python train.py --model="contrastive image-text model" --train_examples=101725 --crop_scale_min=0.8 --embed_dim=128 --encoder_depths=[2, 5, 2] --encoder_stem="deep" --text_encoder_causal=false --text_encoder_layers=7 --text_encoder_norm_position="pre" --text_encoder_qk_norm=true --text_encoder_inner_norm=false --residual_init="zero_last" --epochs=22.1 --lr_schedule="step" --adamw_weight_decay_other_params=0
Rows from block 6 of the image encoder of a small contrastive image-text model, named by matrix and row number. Rows with one number belong to one channel. Each number is 500 + 50 x the weight over its row's rms, rounded and kept within 0 to 999. All counts start at 0. Numbers have three digits each.
After each channel's rows are labels from the 100 images, of 14848, where the channel reaches its highest value: "place" is the part of the image that holds the peak. Only what is clearly more common there than usual is listed. The data: cartoon faces.
# convs1: 3x3 conv (encoder.blocks.6.convs.1.weight, 96x96x3x3, each kernel summed), inputs 0-95
# convs2: expand pointwise conv (encoder.blocks.6.convs.2.weight, 384x96x1x1, transposed), outputs 0-191

convs1.95:436492440445438440462495514463426514426524517430467475567440502525364419438544525500487479501504522448513359473452515452555541449349500495502425497493397464629501505513485442543486495514492522445502564529479471519531439542463451477498497459423540486495557498544414493414453458505506424489
convs2.95:540533424464562531463589515546591505483497495585592528512583565460537450605496507417514561574463496565470516549515533479465527429403505530481506502553525424557488521453372455455503481563518402489510450485470448519509493468375550517479483436480563420445492539530474543463573537471487529539569558479539617502441533561555473473508428448538451512539477557474502474516436481427508447475560500477512425539503485557481464550493533386511423447452472479543475471526576554445503394528454510462484523520485459572478526513647558452509517530472553526458489541436484485571511449493479514610
place: top centre; bottom centre

convs1.68:427506443457503631454467498518392471477461577489481493506487463507398460489489484491373503497518541523472476459400425496500592516529549480476547508594465479432462467661414483504464553447525450422524470611518506567565504430472431491498452494498535452466483492553459488499533457477478451459
convs2.68:468542510375436534565488508540472458441410511502459543552514470542461503467540466466454554467421569463510507434448496507615491481502467454522514448554530531526424522441426539523547458552554431547545453477522525468424478491478490511424507496479409509482453467498400551431415419552499549481583511565539485524368541459569566509553535531485532490514478500520436484482521476448557510490508476535427506467465588496511490529496464502495402519464499490616511448501430472435488532486575525492479463490520518496505554473445457621529592438530485393548474443464459516495558521543424548375
place: bottom centre

convs1.61:413519543461487426481393623450440566483468491510481473471461439437461538469416550545453469415492505505495555474489541450517463595509526444505473511516608533521610452406585454485403411495449541496435465475509496495471481532550525558480497414517463459448441455509588425513448439484493475487
convs2.61:587536548467529483432442400576467540538541542503553508612524461477433564461460549558428486442468498524592508498624548438461523506525483500507459551408647456574505510515458476496469535482532517518507473506568471438457436523520499443453456543528484493463502463524501592547460534527404535522568528541593504531524459495505553568580643526459506544462564472506462529395526494487475475508416462499544414578620499429569457511542517566430474534474486387506471451436446509487553517482529483439475525462577524321510469531473516535486444475483494516604484476528542599543446432523362468618
place: centre; bottom centre

convs1.48:458504548430551473518489509322467462488431558559509492483456520465463531489528502473506474487499482485471559490489469506544399576485513500490465557573500539518571495482502487470601460525307433508441455389511385517492575519523546484469451491471433502435498426589499422495499507492540512520
convs2.48:505545514509456497533508493536523517462469531524544447487590476497452495558477585480436558600490507498499500492575489479612698500528468529527472493452475508491457578477547500533467513594549586489462560438511548527487540448543479423500471437435468440531494599546487467473461503523483532461537523517448423511516508500484589514521447483522680523536517535506501483563422497494525527547514467414517398583454567515511496433566533625508479448503470517543518510458454489607512507566489541500463458561549476461501492477400459471475498526474594463496511452509531584398437517456529470519
place: bottom centre

convs1.16:513402485450500498439481456575535521499502530532482438439432495416365543569611507563543391468513517493503346445456545488516467535415495544450551386531464477519442525442485499505596542476498566575469500463481520478493532485525505537444476501472546517477595467578529464462439460462466471505
convs2.16:393459466443521526556543523542535477577496579450442589485488492528491565497544534582608550472462542434525586458618471536521447561562531546463545456586523439525447546488481512582524499553546512581487509567555437447495541415466446531396574569572549521597433515431491547488525505495479483423461498492580438567462481413436523455542531516424547523606618472549491491469482433436550486535465474490557485518511496530561433470490506479496465450537434505563563428522526514468491458527472510480494468585528424443476489575400481577544528470487540473531443532431538443481410504550442519467
place: top centre

convs1.21:479549534466512503458526540513482443549502507454557517514502504510523535372436522525546521454503510511494428514517503547512414344492469501509568490442545465507527521445490562417541467537482564499607514511531509449563438535534466498538415555433544495546495573271507444479520525466457459480
convs2.21:490515477504411534558451531515553515518459491510490514449656558534482461524466513484412569484485554483469520502559559436507425495477570558509525462501617404498511363473510463507519475518549464447483546466405488496522545522462517564410494547516507483486488486509445515507486540471552455434481542561455528535493503498546514648444505482540513506483547529477522511463513519436461477520573399456476463336500440510476511474446474615422536499466484459505560562592558643514537497455470442444522512610466585466612499459441444434485505484488461479580507485485519528453449502523449447431
place: centre

convs1.18:595541504498442468537467598442454484532449549496487561510530497409570488405569502511493507533379501564488499559496529437510487409445455511497449411467481558480540426572505484501431436447462574509396502614491477483468530554593535489492472377510519457515496475533501504493488417470534563418
convs2.18:488471526493532519455465553510494520512542494651529490476466526565458498455495458378521433470498518545503530536481507565502486522409515505578471439426507430455480522487526464496534494521485568505526463504520470422507556602510571537518484482550413519482471530412533461527441466476493520469516512510542509538527440394416475485473529507517495544507507565524469459479500499561411506456408498490484533493503463494336470452461500470537536564538436501523416526536463550497412506459421528540565515470460579377493381482500421499511519530540534591486433582596553512557546575537523551459
place: middle right

convs1.11:492585478474490350453485506528476501492486497539517480490584389383587507457573495545471510535450496450467528458491523512490450470500466463470407436522520502425545461426510534562288430503484493552459429502502474514470499499523464487451466438521558517537517580453554448515484508544428535463
convs2.11:578349551510441455454499464464419520538483551484481423389515418451537554393471472527389557472447564548520485589483541600546500481618531539505527511442441534497388492498461513479501489525526493540466611500436496446588412495417476400517561510320574616483453508528558510507450436581419499507481419434473510538461525526469507465449465569432504463499462456537513504492483534575510502534373538528495530500564506452469503503492523502578440389467418479526558459456511553493448520563477456497486465410646483444517547515514461538432504514508472505561484562521465473538493492444488454517
place: top centre

convs1.56:484506478474541520496452466427473504464496501480535577468580545321473523487454425477520410504465498492473570535513422600499495520478520505489559522497439479542479365532435588438503518487519460521508474538567502451448450434493443485621500406564470484455488571487501506573555386444480471494
convs2.56:506472465563512462440603550602478488504493491336590480453535471474520530506539545475526398510476627438536493507471482539565446504543487563500567497526472441466486519558566414489443517509556471562525487467457496550574463486479487584487409485483500552398520497458525547513577416465565460467527555486511503441534442478392527485558521392459507476477504530585511530592461458541489454462522502529619533487563481581497515484541583497557526485640446478501619442523545515606440518437441613425488465500560500535511442478532459578527509467492473563436503513486575529492482463474536568501
place: middle right

convs1.73:442572544493513484444427545453461501466442543508541600536458564458517526473440460484458523518444460470414593497480441515519492522556518486508478387512647600404559529602443522396451534403425426472472530495504479487512489523491425577470569464498443428505474488459468554509481509540526506506
convs2.73:552453479551492539525486569504564534597546484424533477439526489548443617562570521535459557512496464564461488588558536508481486459536446543573497544481464531494452520510503552476388459472465476367486507517548496580504467453538498497460506605568498464528515534557566580433611570555490445543521540567505492390542520528512496480463568481537449460603463532486443442521466528548519527548443465444452495456518476482571458558506493452553515437471585321452560485508498429609531513449521587541507455501519521492501539447503451458429587554588413504505434622581480491457447462435557521465
place: top centre

convs1.44:492502462467500518435537446503496502505526356579389452407482399473416510504582474514493522443462483447509511448570483465511459477477484541453514576491546475480471544386521461397544453519525450554555467431523450475426504422536515471505469519401536475578567532505551455458591449494486401521
convs2.44:573488510533528498573501505476490434524554546516446468466503510586534485438441452487521620476633506499475476565486471567495493496603430373531499450516497595455431535559538483483532552464508449541516463445551550437447424519517435505525495459432456447462510481365477342620455583498501509431614420534523499568501448403402448534427540507509496527444427485579487517520489575513397511507503494426505621487538501484465584539578488545403462565482552490484417474379423586504532488493590587572521461457587517477470541425437564517524496527528529506559397512459525460495566496485604502479
place: top centre

convs1.17:432573526459459505518557577513443455442432507469539434534449549450620526488550486442513529577391556474571525473508535490539543455535427473493464349553444561473502469605429483536552568457443524437445489583511506464534442430439448499504479456516518502462552515448472588491448491450473467504
convs2.17:513596502569517515582599529532542475415531528552492480478489617517431409529510506472543496509510503434475409422447532557545476466558494432511439346523579570502448507417524432509512527454590461525359506544490551501499512588494428508561538492453470516483500448461483550500472466444562601553472521538499450545490473456478486507462507462521447606393491604514568441596531554414452531504553533504589492475509518436500572489473538489497493513512471467505487568414440450562497457452599570518524467511584479472484524483540457541522558429471540546527476453426596510461517469477502524550
place: bottom right; bottom centre

convs1.70:502515526477462457525531464602468494438515507486554491615462531560495630535504463506469536477456557509540505482492390533561570470528508541475456430513460498450460596586508424457557500482616490511409551615476535477503561524459432545494548511579502508491579510538487548601521577547570481449
convs2.70:422429448392444520575453568536506428456376512495623523476461489545475483555497452448543557571457554460531553427494522565566503512398521459483460519551442449510457518714501515503542437558470468513537571568518476500558521445389493499500517524476509489475406429579502482543541494550511397537494599505451538438382538551578435499540455500444582533517514462434582521530474483482561525416601559546457495494396519507605444443511532427519518503533443478408577498494499473439484469433484521434470410524577501637463519487561419557476487481467554426491485447476449446447490471474495538500
place: bottom centre

convs1.14:427505484449462500495549508430394507516529544563425550504486616410502481505599426525508484466440451439472528471480428458587535475553492493460442450514537510494435436500473496487550497452486554519480491530457515421439497462519471564493468478381492437459570594437391492388571411489469527512
convs2.14:543493539549509491429422505485469483488484516498463398472554551569447489386480451477560485523536440492472544557426442491531549636562527480490461442560514463446455484454516489464486501401493514533470532354554423477489540562394468441614613517457494478546511482488490522533469453437551487495541499477466513552456506510494473470491551576512538560517538550457472524518450521509468538474514536525439541492522529510407489512518511505504449563502437480513408578576574475482467473505498411523434525493478440522446540422528525471502473508445617523472518509418532478518494546490554510436
place: middle left; middle right

convs1.10:536477369439362434511396496499539511497400570447506484496458581452537402560497514470510507513526497491486549529511475524300504517517457504463462488354497522518404475478509446449524488495608494501454482536467515491468497499525528462501502465479464465436548496595513475550487538516488516528
convs2.10:571529579535534515390469526527456509514560507517520479407483478560484438514481537579535522370510541584510510499530490431461463509498476544521491465576444504442434570546525506559457489513558426497491504518426500527474528481470482470488484435457467478519434449482392480471470517414532498487433476565436632521402473497503579549505440490513348557528459434466490468560606480450508522484507539550522462454377483440491534577458532453520461485439480470593463492447486521566576525466444493505685539537509492469500447529523442561518593497504435477549507457534500525457520502501439462492
place: bottom centre

convs1.49:417469494497527395501526497537460505487461549562507525566425505490518541494517507488527488553397487413477496450529446455439498325489547440428500538494555518448523466470475558547471525450464476556508533517430452511451575593522484525513537395493427550505535467324508448580513465524520460509
convs2.49:629501500484370468503512446473496554543561510457523555481452407456454529601438474598466484515481521570544509544505433506505445412485461545422474525443552515506463516456485503458488436441445442492529491431514474529536358478458457497505464544485517556613516499484455417481491415603482420587399431473427504542461614549516492545456529572358498431481620468587474482616515539433424517539510576547573430542471513527513564501570524526401502484519514577487455490464571537499547520490466536512490467475514487542488493530381494530524509568479526483473594516460452498562500490537527516449
place: top centre

convs1.72:464591424461530430504568519521447452512556498432520563522536481422452478542539580515502479443579434495481486500394461529451485494420486508443558491519488538485484408446469404541473500499522487443415392446518556524473442502468537509440390383466537545511470414437476452508440409474459446494
convs2.72:552545496552458439481512549450432377431469404487467570568496501516468470518493443533455529509459509520476565452426528564518541545522535459516504511477516553415511457446452467553495572389552561508446537413577544623394536622501367506559520515420441512573533490572473483459443405480581467482520511498485429535482506554463582497469479478478544501436399449495548468480499581472514468626529519575518528513532546428413520462443437462444456582459522505527411509389481460498541571394571528547459488442526434532484504469480410548499543411448477546410446483542529444509533550547489497447
place: centre

convs1.19:439418573470424344387462565432432456449503514489444524457556522441507499426380501485468436462492546399471495536508490460535477538554577489475479455473447558534402466521437502522534455504498472416452486526521456552451550496518448533518438527462521524494481557522514376436513510505543465557
convs2.19:497541581467501446545559460487637451435491422441466517568471547519482536477505568512548451491483489477507448364560474528488500491564577595439494559543393509435501523566553486507476508618542481497396455471447539503514545514533557614568554460544577515535471481486394461452539478516509541447583600560505475413492466464513535505521465524468521514423528405443553547583415414588552368479511523509397551434513481440553501514431555503528610519465456543610539478492505531489500460487436500478491506497429477539495451520503546416442561530430495442459434501586472403556434475451503517553
place: bottom right; centre

convs1.74:452439449430471409460492545509500457569469510530482490443490453415503518480492443468459471512520482436550576367420439492535460441512540496457519449444583549479414416517485517492514434512439497541411547510524424468465483513503551454419396432464484426453513377546465463488445395481487524543
convs2.74:501443499482443487542445538512441528526569509439552590522484534540573479566497476548519600458540441427564501519504471491518488473451455508493477432513441413416530508476507500558491607433520499445542478462494431481454506529559638570536525515565413470520445487485473528502439475486515547533496493614497535533456483523541481484499467440463484520471374419537478494491466491479452516487465540556540438485493471499384526553493503615457557494446473484475541520607533526461557516530484462523523514433489482541481376519584447525416509499515545533523503452600512582543530511493618563432
place: middle right